A small image captioner, trained from scratch.
Training: soap at rate 0.0017, 7800 steps, batches of 128.
Data: trained on simulated stained blood smears, 48750 training examples, 20.5 epochs.
Rows from block 9 of the image encoder of a small image captioner, named by matrix and row number. Rows with one number belong to one channel. Each number is 200 + 40 x the weight over its row's rms, rounded and kept within 0 to 999. All counts start at 0.
Before each channel's rows are labels from the 100 images, of 14976, where the channel reaches its highest value: "peak on" is the class under the peak. Only what is clearly more common there than usual is listed. The data: simulated stained blood smears. In brackets: how many of the 100.
# convs0: first 3x3 conv (encoder.blocks.9.convs.0.weight, 96x96x3x3, each kernel summed), inputs 48-95
# convs1: second 3x3 conv (encoder.blocks.9.convs.1.weight, 96x96x3x3, transposed, each kernel summed), outputs 48-95

peak on: small cell (91)
convs0.16,240,162,225,162,157,229,196,200,210,155,241,200,276,255,175,231,143,152,283,245,179,217,177,171,160,301,136,120,233,188,234,194,190,172,194,215,195,167,244,284,232,230,166,142,207,254,165,210
convs1.16,165,126,188,135,178,181,206,207,288,170,254,221,251,231,121,155,247,230,147,259,276,206,121,187,183,201,223,130,210,226,210,214,209,148,185,192,236,158,251,106,191,239,203,211,276,168,173,240

peak on: nucleus (88)
convs0.28,171,192,253,219,215,146,169,145,222,178,195,208,216,255,184,165,226,169,215,127,256,127,204,190,141,175,216,219,184,144,275,155,163,193,244,124,175,194,254,195,192,171,204,182,211,184,174,216
convs1.28,206,233,147,230,144,159,257,234,177,185,212,220,193,180,213,225,173,214,223,219,179,245,180,202,221,230,252,154,171,141,166,236,221,184,183,179,191,133,223,109,246,240,184,176,217,216,189,187

peak on: nucleus (100)
convs0.62,139,184,163,183,181,124,153,161,125,155,182,206,167,188,186,193,269,204,206,132,177,194,181,189,183,199,178,167,145,190,202,168,193,168,243,173,231,190,162,216,227,246,197,142,151,206,295,154
convs1.62,229,240,207,224,236,225,138,221,220,203,229,192,239,217,171,227,171,211,208,240,179,201,313,186,230,153,288,254,235,169,165,247,133,200,227,197,182,242,221,180,200,170,192,163,130,162,171,176

peak on: large cell (59)
convs0.76,226,187,250,236,146,140,191,163,191,104,248,175,186,200,134,145,227,158,169,195,228,155,166,147,153,168,150,195,160,180,188,133,168,191,191,122,153,209,213,179,215,187,131,201,173,215,182,153
convs1.76,169,136,154,169,247,190,170,236,181,231,182,188,181,180,247,257,153,209,258,178,119,187,186,206,235,278,223,207,209,164,186,266,201,121,200,195,183,189,241,151,259,180,201,113,216,190,179,164

peak on: small cell (83)
convs0.55,180,200,201,165,275,169,168,229,206,209,120,183,167,204,171,164,225,191,171,206,167,178,217,147,199,158,186,201,189,143,207,110,209,182,221,157,208,223,180,213,198,225,226,201,217,154,183,198
convs1.55,193,169,184,175,253,224,236,219,232,203,182,224,191,186,177,191,336,225,214,211,214,147,170,183,209,215,261,176,235,182,220,310,194,197,192,241,207,205,200,146,194,224,235,136,273,207,175,190

peak on: small cell (78)
convs0.58,166,166,226,226,211,123,271,265,143,225,166,236,246,222,126,227,229,191,230,168,299,157,153,163,133,230,213,189,143,142,194,203,150,203,180,135,156,254,188,192,205,161,169,170,179,205,179,151
convs1.58,243,151,273,230,237,189,233,209,201,164,232,235,312,172,183,235,85,210,119,226,254,200,178,186,208,240,134,178,235,163,179,180,229,202,206,191,194,162,217,181,275,225,221,218,234,280,207,243

peak on: small cell (98)
convs0.20,180,182,180,174,244,103,191,187,170,264,192,270,264,129,198,189,191,210,116,113,190,80,159,138,199,140,153,180,172,185,205,184,176,250,184,125,143,205,135,162,176,173,167,218,159,180,192,185
convs1.20,214,156,180,238,216,263,199,138,150,332,135,281,205,221,197,193,229,230,168,187,152,224,188,224,211,201,166,202,239,205,232,231,242,298,186,211,216,272,196,206,231,161,190,311,204,196,235,228

peak on: nucleus (90)
convs0.24,222,175,225,182,221,143,220,205,179,206,121,147,219,187,213,174,221,245,193,237,176,177,167,165,228,191,183,237,239,190,205,149,197,155,234,197,193,208,185,235,255,180,216,220,222,253,179,203
convs1.24,188,214,193,152,240,264,239,242,182,177,176,240,166,229,193,210,336,156,218,210,182,171,220,218,207,230,236,150,207,199,246,269,209,208,226,213,225,239,242,134,189,211,206,146,253,205,210,192

peak on: nucleus (100)
convs0.92,211,157,259,206,219,208,196,178,160,166,148,211,221,266,126,140,214,160,184,264,246,252,189,179,134,151,191,178,181,229,202,195,124,197,208,195,176,137,199,195,166,160,137,190,185,225,144,158
convs1.92,157,238,192,201,113,226,206,168,195,189,134,251,199,295,125,207,218,165,139,242,239,206,179,192,196,226,249,269,190,226,241,202,171,190,271,201,171,125,180,137,189,180,181,124,175,190,167,171

peak on: small cell (71)
convs0.26,171,152,250,278,213,155,275,234,191,168,207,189,221,158,144,222,216,129,210,171,267,129,125,147,148,225,160,175,158,125,225,174,186,208,205,156,170,207,183,187,185,175,150,175,156,225,246,154
convs1.26,269,231,250,204,282,153,209,177,188,243,227,219,287,213,189,220,105,214,111,220,282,205,208,221,224,249,203,184,193,187,195,192,227,206,212,163,199,232,209,196,204,213,222,253,237,244,222,261

peak on: small cell (76)
convs0.35,240,229,169,197,180,251,202,235,202,227,189,222,173,276,213,216,172,248,241,280,174,257,203,184,223,235,183,209,237,225,260,274,222,221,219,237,205,174,223,292,227,184,191,245,175,177,205,185
convs1.35,200,106,229,155,216,159,219,204,241,142,209,126,169,281,133,170,245,235,210,226,268,211,94,235,147,223,255,189,186,154,198,180,232,165,216,202,234,140,199,126,183,210,178,162,244,181,138,202

peak on: nucleus (100)
convs0.94,139,173,251,183,266,173,192,154,161,218,123,203,219,171,199,201,234,177,185,171,232,134,170,159,171,162,240,149,143,164,187,177,192,145,205,105,231,148,135,202,208,177,188,138,187,208,115,164
convs1.94,268,216,150,197,190,186,258,231,210,251,158,232,178,166,204,237,141,238,210,192,236,215,172,251,163,165,203,196,199,194,190,270,142,175,140,231,144,180,252,134,209,189,169,169,244,163,143,208

peak on: nucleus (80)
convs0.33,159,184,200,185,173,188,188,220,113,259,122,231,153,196,197,181,216,156,190,195,210,142,185,193,168,167,166,166,185,141,211,179,208,126,176,194,175,139,151,178,209,175,200,114,171,184,155,204
convs1.33,207,274,204,204,223,217,115,231,166,257,246,198,178,201,185,185,156,110,168,264,183,226,213,220,198,233,251,211,169,233,137,263,140,133,178,207,128,228,210,154,159,178,246,170,223,266,242,219

peak on: nucleus (90)
convs0.73,238,204,216,196,120,267,162,247,161,160,236,147,233,247,222,187,246,147,275,229,167,243,229,243,226,289,246,133,223,253,172,218,214,144,220,259,202,176,196,244,213,258,240,135,230,184,138,224
convs1.73,213,125,221,124,180,143,200,157,246,176,217,258,215,213,113,166,171,218,147,251,271,232,179,201,159,131,178,173,209,211,203,217,181,89,211,243,216,103,167,114,243,213,170,254,308,199,193,254

peak on: nucleus (100)
convs0.44,209,177,184,179,247,317,210,171,261,184,156,173,239,194,158,194,210,281,223,305,201,301,166,228,161,170,238,215,184,190,186,168,175,239,129,252,244,159,183,156,182,200,239,266,173,184,177,182
convs1.44,226,127,173,172,238,262,161,145,210,231,93,194,222,269,186,209,211,217,152,191,228,242,171,245,152,186,263,225,179,169,199,213,148,194,194,265,201,153,154,166,172,156,218,215,202,225,136,197

peak on: small cell (60)
convs0.79,201,163,265,267,201,198,219,190,156,180,190,166,250,176,101,183,205,137,218,175,279,160,155,178,129,204,171,130,179,177,195,181,123,177,229,138,181,263,191,166,175,131,147,149,135,232,228,185
convs1.79,207,232,294,211,274,117,254,150,190,164,272,189,241,279,150,199,94,192,98,238,260,215,244,231,207,251,181,222,193,183,203,181,204,152,231,202,213,200,231,208,238,193,187,190,195,224,201,201

peak on: small cell (54)
convs0.71,190,129,230,207,287,166,215,207,193,176,151,152,213,187,195,192,228,195,151,167,240,186,187,192,199,151,239,193,146,141,166,125,192,187,152,145,159,217,190,139,189,184,205,212,222,170,198,175
convs1.71,253,163,248,203,269,167,230,201,230,179,236,241,268,132,189,225,268,218,160,201,271,202,161,181,202,238,247,123,237,181,228,226,173,197,225,258,272,231,263,107,229,204,200,186,229,234,188,207

peak on: nucleus (91)
convs0.19,189,158,265,214,229,223,221,215,248,204,168,206,169,193,171,157,235,257,223,173,255,172,194,163,127,221,190,211,129,173,209,152,205,198,225,145,226,202,209,199,227,249,268,214,255,239,196,246
convs1.19,226,133,161,170,196,207,153,240,215,230,151,161,162,206,251,214,187,231,197,235,127,227,206,222,189,230,191,234,218,177,153,279,160,180,204,244,185,127,247,165,183,255,192,181,284,205,185,167

peak on: small cell (100)
convs0.74,170,164,198,258,219,192,220,170,184,158,176,248,200,191,191,240,281,182,213,168,237,164,179,186,138,223,124,113,207,185,254,198,191,166,332,194,173,188,163,204,262,172,179,135,153,181,177,217
convs1.74,189,191,193,246,164,182,272,248,238,167,212,167,200,151,177,175,110,138,205,197,215,168,162,218,167,236,150,155,230,206,175,225,225,152,68,176,180,169,218,218,160,248,187,211,228,249,242,244

peak on: nucleus (100)
convs0.10,171,258,157,206,236,194,182,167,161,207,198,176,160,194,138,156,236,200,171,202,206,230,220,239,152,146,223,263,182,237,225,132,192,157,212,208,273,207,176,148,178,184,181,155,218,227,281,179
convs1.10,220,260,210,189,239,246,151,225,196,224,183,158,216,238,168,207,196,185,167,193,205,245,307,204,155,165,271,273,193,199,188,229,147,246,228,225,191,302,136,220,202,194,215,127,180,208,179,191

peak on: small cell (97)
convs0.82,213,177,210,206,185,182,219,188,185,172,142,179,164,220,105,225,184,149,141,241,208,271,181,174,121,163,233,148,200,156,215,192,165,155,226,180,154,201,221,271,268,148,139,172,152,269,190,128
convs1.82,181,191,215,160,175,157,175,241,181,170,187,184,291,239,256,204,148,169,163,236,193,201,132,197,192,226,169,240,198,206,150,234,210,204,179,237,160,200,230,242,156,219,193,238,137,190,179,196

peak on: nucleus (50)
convs0.37,171,203,165,176,183,277,204,174,234,215,237,190,150,207,197,191,177,258,257,272,143,267,232,201,204,256,204,155,248,229,263,251,180,242,181,250,205,155,260,244,220,172,194,213,153,179,191,229
convs1.37,208,111,204,152,182,167,232,213,209,126,196,196,189,245,168,192,248,283,253,207,278,213,80,225,141,224,258,192,203,152,176,141,253,160,177,201,211,144,197,145,189,203,216,217,275,167,175,191

peak on: nucleus (95)
convs0.86,168,94,232,199,138,146,151,218,152,154,218,197,165,239,171,216,208,154,197,149,212,136,143,178,183,145,217,138,182,213,214,196,185,198,229,171,141,201,205,194,152,101,154,139,135,154,219,204
convs1.86,179,234,198,232,215,222,228,237,259,231,211,189,137,215,177,175,160,205,193,206,205,252,239,179,217,191,218,271,211,278,169,229,213,302,210,207,130,349,220,219,183,206,183,119,234,204,236,201

peak on: nucleus (90)
convs0.34,138,196,225,123,180,206,202,286,133,182,193,229,243,137,138,134,159,191,199,229,232,173,179,211,215,180,181,185,178,145,202,165,196,131,162,127,235,195,184,229,148,181,182,114,196,206,185,287
convs1.34,215,300,216,185,233,198,141,239,199,251,205,224,196,219,181,191,246,138,155,245,240,238,292,205,130,169,277,266,181,203,184,170,161,189,206,216,209,241,194,224,177,188,262,101,218,186,186,152

peak on: large cell (48)
convs0.69,196,190,214,237,180,134,260,249,174,170,151,138,216,149,156,218,201,180,204,160,251,156,162,128,158,169,157,171,171,162,199,188,164,186,182,148,250,175,165,201,195,167,143,188,201,206,254,124
convs1.69,221,253,249,177,273,172,188,223,151,219,265,178,304,169,251,149,132,182,130,226,263,192,174,242,216,210,185,212,189,158,153,236,191,193,153,206,225,262,186,278,178,239,222,217,152,250,246,208

peak on: nucleus (100)
convs0.66,220,240,230,180,217,201,216,222,227,310,199,221,193,193,233,227,187,213,176,186,133,162,303,221,217,142,193,252,271,235,195,269,218,212,231,188,200,170,169,180,225,204,167,228,259,209,206,172
convs1.66,231,232,166,195,160,196,173,254,199,177,195,177,236,255,208,208,204,173,178,234,212,250,252,219,208,219,165,225,209,211,214,242,204,176,200,208,193,235,175,146,197,186,207,197,214,201,175,186

peak on: nucleus (56); large cell (44)
convs0.39,152,149,203,199,191,161,174,178,144,195,135,219,208,151,208,192,262,228,200,102,216,131,159,213,168,139,193,180,211,129,195,167,198,193,161,183,259,169,177,253,177,177,217,197,152,153,186,164
convs1.39,168,258,200,172,221,222,181,213,131,193,141,184,252,241,181,199,176,189,182,235,175,191,265,237,166,183,194,183,197,111,187,198,158,171,163,233,218,233,191,250,231,272,192,123,90,210,251,180

peak on: nucleus (100)
convs0.1,219,197,206,188,308,180,171,178,244,206,214,153,277,177,236,233,251,240,216,175,163,268,206,202,238,194,256,197,230,228,157,109,216,160,159,204,231,239,241,241,177,246,260,175,247,199,202,212
convs1.1,224,150,184,175,162,208,151,222,216,115,213,191,261,253,179,194,181,220,226,212,203,288,225,212,181,260,289,224,201,161,215,142,141,192,194,223,201,156,215,151,242,176,221,273,229,139,85,230

peak on: small cell (54)
convs0.27,221,117,199,220,156,175,241,172,128,207,207,160,196,180,153,181,220,190,187,172,194,170,147,169,172,193,242,129,136,172,174,147,186,207,240,122,161,141,183,255,151,190,185,175,221,177,187,169
convs1.27,162,253,201,114,128,181,174,239,192,242,155,297,205,176,201,164,237,196,236,217,156,145,118,196,209,154,169,192,224,226,204,269,251,191,207,242,143,198,151,221,154,235,282,182,163,221,216,188